From a checkpoint of a small image classifier: 10.2M parameters.
Rows from block 11 of a small image classifier, named by matrix and row number. Rows with one number belong to one neuron. Each number is 128 + 24 x the weight over its row's rms, rounded and kept within 0 to 255. All counts start at 0. After the name is the row's rms in percent of the matrix's.
After each neuron's rows are labels from the 100 images, of 14976, where the neuron reaches its highest value: "responds to" is what is common among them; "peak on" is the class under the peak. Only what is clearly more common there than usual is listed. The data: small charts drawn from random numbers.
# fc1: MLP up (model.blocks.11.mlp.fc1.weight, 1024x256), inputs 128-255
# fc2: MLP down (model.blocks.11.mlp.fc2.weight, 256x1024, transposed), outputs 128-255

fc1.667 099 [159 139 140  99 129 135 141 135 140 130 108 165 146 100 108 134 133 127 167  94 146 169 168  95 154 161 130 125 159 113 151 114 106 109 135 150  74 142 127 164 123 146  97  83 124  93 137  75 145 131 154 138 161 102 147 115 133 171  93 138 148  94 134 110 130 132 155 142 101 158 147 134 121 168 108 126  83 117  90 122 146 154 112 155 121 151 133 162  99 110 103 140 160 110 131 135  95 152 132 129 162 134 149 125 156 103 119 112 105 130 143 155 138 105 141 121  74 127 136 116 150 100 130 132 129 152 109  88]
fc2.667 110 [108 143 124 128 154 149 125 130 139 126 129 129 142 131 154 124 110 105 116 125 133 113 154 162 141 105 131 124 134 160 113 129 170 151 119 135 156  62 130 115 132  82 132 160  91 131 134 149 126 129 133 133  82 117 147 115 113 120 115 142 164 167 130 132 132  81  93  96 144 117 123 144 107 107 140 142 157 146 114 123 145 115 128 154 105  99  94 136 158 131 126 166 138  99 163 111 132 135 143 142  99 186 153 143 102 156 139 107 108 141  73 116  81 149 136  98 152 122 133  69 111 125 133 171 141  98 116 135]
responds to: pie chart
peak on: data marks

fc1.662 098 [158 123 146 125 137 124 130 146 142 144 136 152  83 153  45  69 144 139 125 168 106 138  76 143 124 130 153 122 116 144 179 151 107 158 171 121 151 104 104 150 186 134 116 129 159 135 168  84 143 133  94 142 166 142 124 103 133 124 112 156 119 135 128 116  93 120 118 161 117  99 112 121 125 122 133 141 145 123 157 158 119 120 135 125 113 132 100 130  91 112 125 114  72 147  92  94 131  93 157 116 122 103 129 128 136 173 191 144 136 142 102 127 118  76 123 104  88 102 148  81 145  88 152 147 111 158 116 115]
fc2.662 098 [150 128 120 141 130 132 118  90 118 126 100 105 135 103 148 135 136  80 141 112 130 120 145  94 119 147 142 132 163 130  90  83 193 143  96 138 135 133  87 128  92 123 122 121  86 131 110 133 153 130 162  88 127 100 190 141 139 123 131 117 144 125 142 130 127  85 121 141 156 113 105 163  86 139 139 141  96 151  96  98 180 132 143  97 123 142 139 138 123 170 159 137 118 127 135 164 163 124 124 110 136 146  81 141 162 116 144 134 119  95 126 112 146  89  88 135 115 129 103 163 104 136  91 162 166 142 103 126]
responds to: heat grid; items: three; items: six
peak on: data marks

fc1.613 099 [172 135 122 136 158 146 163 160 105 123 125 100 105 119 114 108 165 120  82 115 117 142 107 112 120 125 167 117 123 182 149 122 126 144 108  95 134 128 146 137 132 155 140 104 159 152 132  99 132 101 156 133 101 166 112 144 112 125 170 138 130 108 127 135 134 137 108 138  87 178 126 110 141 126  85 100 107 139 139 123 148 107  87 105  81 118 147 153  77 124 167  87 137 120 129 105 111 130 182 145 155 109  87 106 114 159 140 177 130 144  91 150 174 126 122 143 135 124 156 107 118 133 162 138 122 153 156 139]
fc2.613 096 [117 107 120  79 101 145 110 146 118 149 108  95 120 116 132 116 106 137 176 144 176  92 153 119  89 113 138 118 109  95 109 120 137 127  88 118 133 177 164 129 151 123 125 152 115 114 167 112 125 162 127 141 154 104 114 104 117 140 116  87 100 130 106 156 135 136 165 155 125 103 102 147 141 123 104 162 177 144 145 170 102 103 154 162 120 143  94  97 139 165 112 120 148 117 140 139 147 145 114 104  87 178 140 129 136 109 110  72  92 118 139 135 165 153 149 134 127 116  88 100 126 132  86 134 134 119 129 108]
responds to: heat grid; items: five
peak on: data marks

fc1.658 098 [163 144 139 160 100 126 141 141 106 143 109 128 120  60 119 166 135 157 105  98 142 120 127 130 141 126 160 145 158  88 139 127 126  91 174 130 121 106 112 155 137 120 100 123 156  73  92 134 132 122 138  88 150 103  86 154 138 138 165  80 118 135  96 116 166 155 126  96 166 128 198 170 127  83 106 125 130 138 115 119 145 150 155  86 108 140 148 116 143 118 121 155 133 131 127 135 129 122  94 163 134 102 112 172 153 136 158 120 118 112 133 125 113 128 126 120  93 113 108 159  99  91 134  95 104 132 109 167]
fc2.658 095 [100 117 112  71 155  93 146 104 153  82 141 158 142 136 129  96 117 107 127 148  96 120 130 122 153 134 129 135 106 146 117 126 117 141  85 137 134 141 136  99 121 153 146 119 158 199 138 119 134 144  98 145 108 128 183 140 127 142  78 155 118 101 114 164 154 139 114 108 114 137 130 145 140 115 126 108 120 112 135 156  78  95 141 181 115 106  85 120 105 124 179 122 134 117 120 121 112 151 154 179 160 127 160 121 153 120  88 103 113 151 127 142 140 129 128 125 126 125 139 123 160 150 135 169 105 130 160 121]
responds to: items: seven; pie chart; ring chart
peak on: data marks

fc1.106 097 [115 121  64 182  98 183 107 156 125 104 107 115 123 123 127 138 126 142 134 152 128 106 149 141 144 114 105 112  88  81 118 117 127 128 164 126 129 109 143 120 164 117 143 137 124 154 143 131 165 139 108 101 125 109 128 133 139 126 148 174  91 116 138 118 105  91 123 101 126 135 164 186 127  96 193 135  86 160  90 111 139 112 167 125 120  87  87 132 102 104 118 125 116 164 160 102 167 122 125 164 110 153 183 112 132 166  76 141 175 150 149 151 136 126 147 105 114 124 143 139 122 124 111 109 123 153 130 148]
fc2.106 095 [167  79 158 113 139 157 131 130 123 130 116 137 106  94  89 167 141 116  87 101 133 132 141 130 123  96 132 112 175 145 138 122  91 108 114 104 140 179 107 154  82 118 106 123  94 151 173 103 129 142 103 127 162 135  90 149 122 130  83  64 143 171 141 158 160 134 144 116 135 137 120 101 135 145 111 116 141  97 120 108 112 148 119 125 123 128 182  94  94 113 128 135 155  95 114 139 117 153 141 117 163 112 103 123 153 101 159 142  95 107 145 103  93  92  93 141 115 130  88 170 157 114 113 168 116  90 162 116]
responds to: items: four; items: seven; pie chart; ring chart
peak on: data marks

fc1.292 107 [111 115 107 160  99 111 154 126 121 121 130 123 150  85 193 149 152 121 125 127 148 120 118 155 110 169 118 105 153 102 121 128 140 111 131 148 123 127 156 109 116 156  87 100 134 122 109 120 134 138 138 153 112 124 113 159 138 155 124  64 167 120 105 133 119 125  98 177 118 145 163 124 100 101 151 108 163 163 118  96  77 139 123 113 121 146  72 123 139 152 132  99 127 161 127 141 136 139  92 169 120  73 109 142 171 185 140  93 156 134 119 119 124 129  93 140 183 161 125 145 180 108 114 165 123 108 135 106]
fc2.292 103 [124  75 141 112 133 131 134 123 133 108 132 145 146 172 112 122 127  99 124 149 112 120 145 134 117 107 155 170 113 158 146 136 119 152 124 108 108 126 108 182 172  89 131 134 149 129 122 133 117 124 154 133 147 152  97  89 152  67 166 163 111 131 121 132 176 112 173 120 128  98  85  83 122 161 139 132  90 103 182 170 141 160 134 133 140 140 157 137 106  80 113 138 141 100 112 109 137 126 165 119 112 156 143 101  93 104 147 151 118 130 142 129 120 104 175 116 101 131 123 168 101 156 154 118 117 202 122 157]
responds to: heat grid; items: three
peak on: data marks

fc1.363 099 [101  84  82 139 132 107 129 131 123 122 102 128 142  95 104 161 113 123 144 100 132  87 114 139 133  99 160  81 152 142 159 126 139 150  92  84 112 111 152  90  77 136 156 100 122 101 162 133 109 139  94 124 115 113  84 176 151 157 150 147  92 181 153  97 159 114 144 121 127 150 145 156 170 153 140 124  83 140 171 150 105 137 129 141 170 131 133 168 107 129 156 141 109 119  91 134 137  83 133 111 151 131 122 128  97 150  88 160 102 133 138  74 111 143 110  63 116 123 118 168 127 125  95 122 126 120 118 113]
fc2.363 095 [126 189 133 140 124 129 119 127 169 133 139 132 136 143 164 124 103 127 136 140 138 153 125 117 111 154 148 131 140 105 137 165 102  86 141 161 162 141 103 171 144  93  98 150 145 131 137 147 135  84 117 104 128  96 161  95 111 147 100 115 166 112 110 150 132 114 140  89 113 140  98 140 101  94 100  93 121 145 100 130 100 117 156 140 121 143 137 125 130 129 119 157 142 143 120  99 136 139 123 146 102 109 148 161 122 113 117 127 132 149 123 190 132 120 130 135 125 138 145 130 151  97 140 113 112 100 144 132]
responds to: items: four; pie chart; ring chart
peak on: data marks

fc1.297 096 [111 119 131  85 146 120 157 137 165 127 131 132 165  94 126  75 140 109 117 122 102 147 128 115 134 149 143 153 153  99 142 105 126 134 104 117 127 122 149 139 147 107  78  86 148 127 167 100 158 125 171 115 163 144 106 124 172 160 142 110 106 152 122 110 109 136  76 128 102 115 136 150 130 147 121 108  99 134 126 117 164  95  80 180  95 114 103 135 117 143 105 160  85 145 141 106 113  86 109 145 133  92 139 141  98 197 122 134 153 147 138 106 123 113 160 136 141 159 129 106 114  89 127 107 109 117 150 131]
fc2.297 099 [126 143 160 176 118 135 141  92 125 133 113 119 111 150 100 120 142 126 123 152 182 158 155 117 128 144 139 132 123 141 147 114 106 121 151 113 145 123  74 118 124 123 131 127 105 103 120 124 110 144  94 144 108  87 110 133 109 131  55 133 158 155 116 154 165 138 164 124 139 129 151 141  79  84 178 122 178 141 135 110 106 136 185  50 128 146 130 129  99 129 152 123 130  81 113 123 143 141 138 142 120 127 117 114 143  93 155 165 111  68 139 126  99 136 110 101 111  89 139 106 107 129 156 130 116 162 161 116]
responds to: pie chart; radar chart; items: six
peak on: data marks

fc1.491 087 [149 100 115 139 159 121 144 113 108 133 149 148 155 122 100 121 150 124 129 139 127 135  98 151 140 139 138 152 110 110 114 147 119 135 129 147 132 103 115 109 148 128 131 122 121 116 124 108 170 113 149 132 129 151 104 140 131 146 143 155 105 119 126 102  89 109 116  95 123 115 120 105  75 129 116 106 151 112  97 158 145 154 117  94 122 120  90 158 126  99  84 117 104 111 124 109  95  93 168 110 128 185 129  86 127 113 108 110  77 119  92 100 111 131 108 136 138 127 147 162 152 139 136 128 145 179 135 165]
fc2.491 082 [111 155 129 123  93 157  98 146 143 142 154  82 149 107 102 140 147  88 115 110 134 112 133 142 173 128 133 130 136 137 154 127 153 129 129 129 149 141 137 112 104 133 166 152 102 104 106  98 154 134 143 127 183 124 120 127 119  97 130  89 146 155 166 134 150 142 109 123 112 135  70 142 127 130 156 120 132 164 111 127 114 125 131 147 160 115 163 103 129 126 147 122 107  97 112 134  85 161 144 167 106  92 104 125 156 110 146 152 134 169 145 162 129 112 144 185 175 143 137 116 117 164 110  86  96 129  90 122]
responds to: pie chart; items: seven; items: eight
peak on: data marks

fc1.323 100 [ 92  89 125 137 109 133 160 135 122 115 140 127 164 122 144 101 161 144 106 143  72  99 172 137 145 114 142  94 134 151 126 141 117 113 156 170 147 109 126 170  94  96 110 137  99  97 153 127  91 120  85 118 112 127 105 149  96 155 111 123 102  99 151 144 147 109 106 121 144 118 153 141 146  75 130 119 143 147 139  98 155  82  76 152 131 154  91 141 126 169 143 157  86  85 100 144  99 159 163 170 107 120 127 149 104 122 123 123 127  99 109 124 114 112 164 107  98  78 172 115 151 104 169 106 126 140 124 165]
fc2.323 104 [139 148 114 132 137 125 119 132 148 120  96  81 129  81 116 127 169  95 129 146 119 137  96  70 146 151 106 114 140 100 134 122 130 125 171 138 115 108 124 111 121 121 141  64 151 154 134 102 131 123 119  99 143 102 134 100 112 183 121 132 148 143 160 100 150 106 129 120 140 105 165 165  91 133  87 159 106 110  74 160 142 149 146 160 131 119 122 117 137  99 140 105 148 106 139 142 121 105  97 118 149 130 136 141 153 116 113 189 142 146 144 130 141  98 114 156 134 112  86 134 136 134 126 117 125 132 108  86]
responds to: items: seven; bar chart; radar chart; kind: lollipop chart
peak on: data marks

fc1.50 091 [136 104 138 142 147 155  74 140 151 135 114 127 127  96 106 150 113 100 136 131 134 194 146 149 103 152 150 125 122 107 136 139 118 104 129 182 116 159 172 131 132 134 111 111  98 115 128 173 129 141 135 120 147 151  88 166 110 111 124 160  96 100  87 141 130 127 154 149 123 109 121  77 100 139 145 109 135 164 114 149 118 122  98  78 136  95 128 103 112  99 154 107 100 100 194 118 136 121  79 152 100 120 151 130 133 161 107 167 142 121 112 167 161 106 100 142 154 159 134 111 112 139 115 119 136 124 152 152]
fc2.50 103 [128 132 108 152 142  98 135 144 102 145 123 102 147 166 148  87 183 156 114 104 134 113 145 128 158 104 127 123 120 128  68 147 106 147 145  73 128 107 123 162 142 102 129 121 164 176  93 113 119 109 112 120 106 143 138 152 162 152 160 125 146 106 137 163 147 110 121 139 110 124 145 129 155 123 141 154 153  97 145 103 165 137 150 164 130 144 134 126 180 159  85 147  98 124  94 172 118 165 152  96 144 132 119 118 107 118 124 131 121 138 138 111 112 160 132 117 154 102 110 135 164 162 137 123 149 116  82 130]
responds to: items: four; horizontal bar chart
peak on: data marks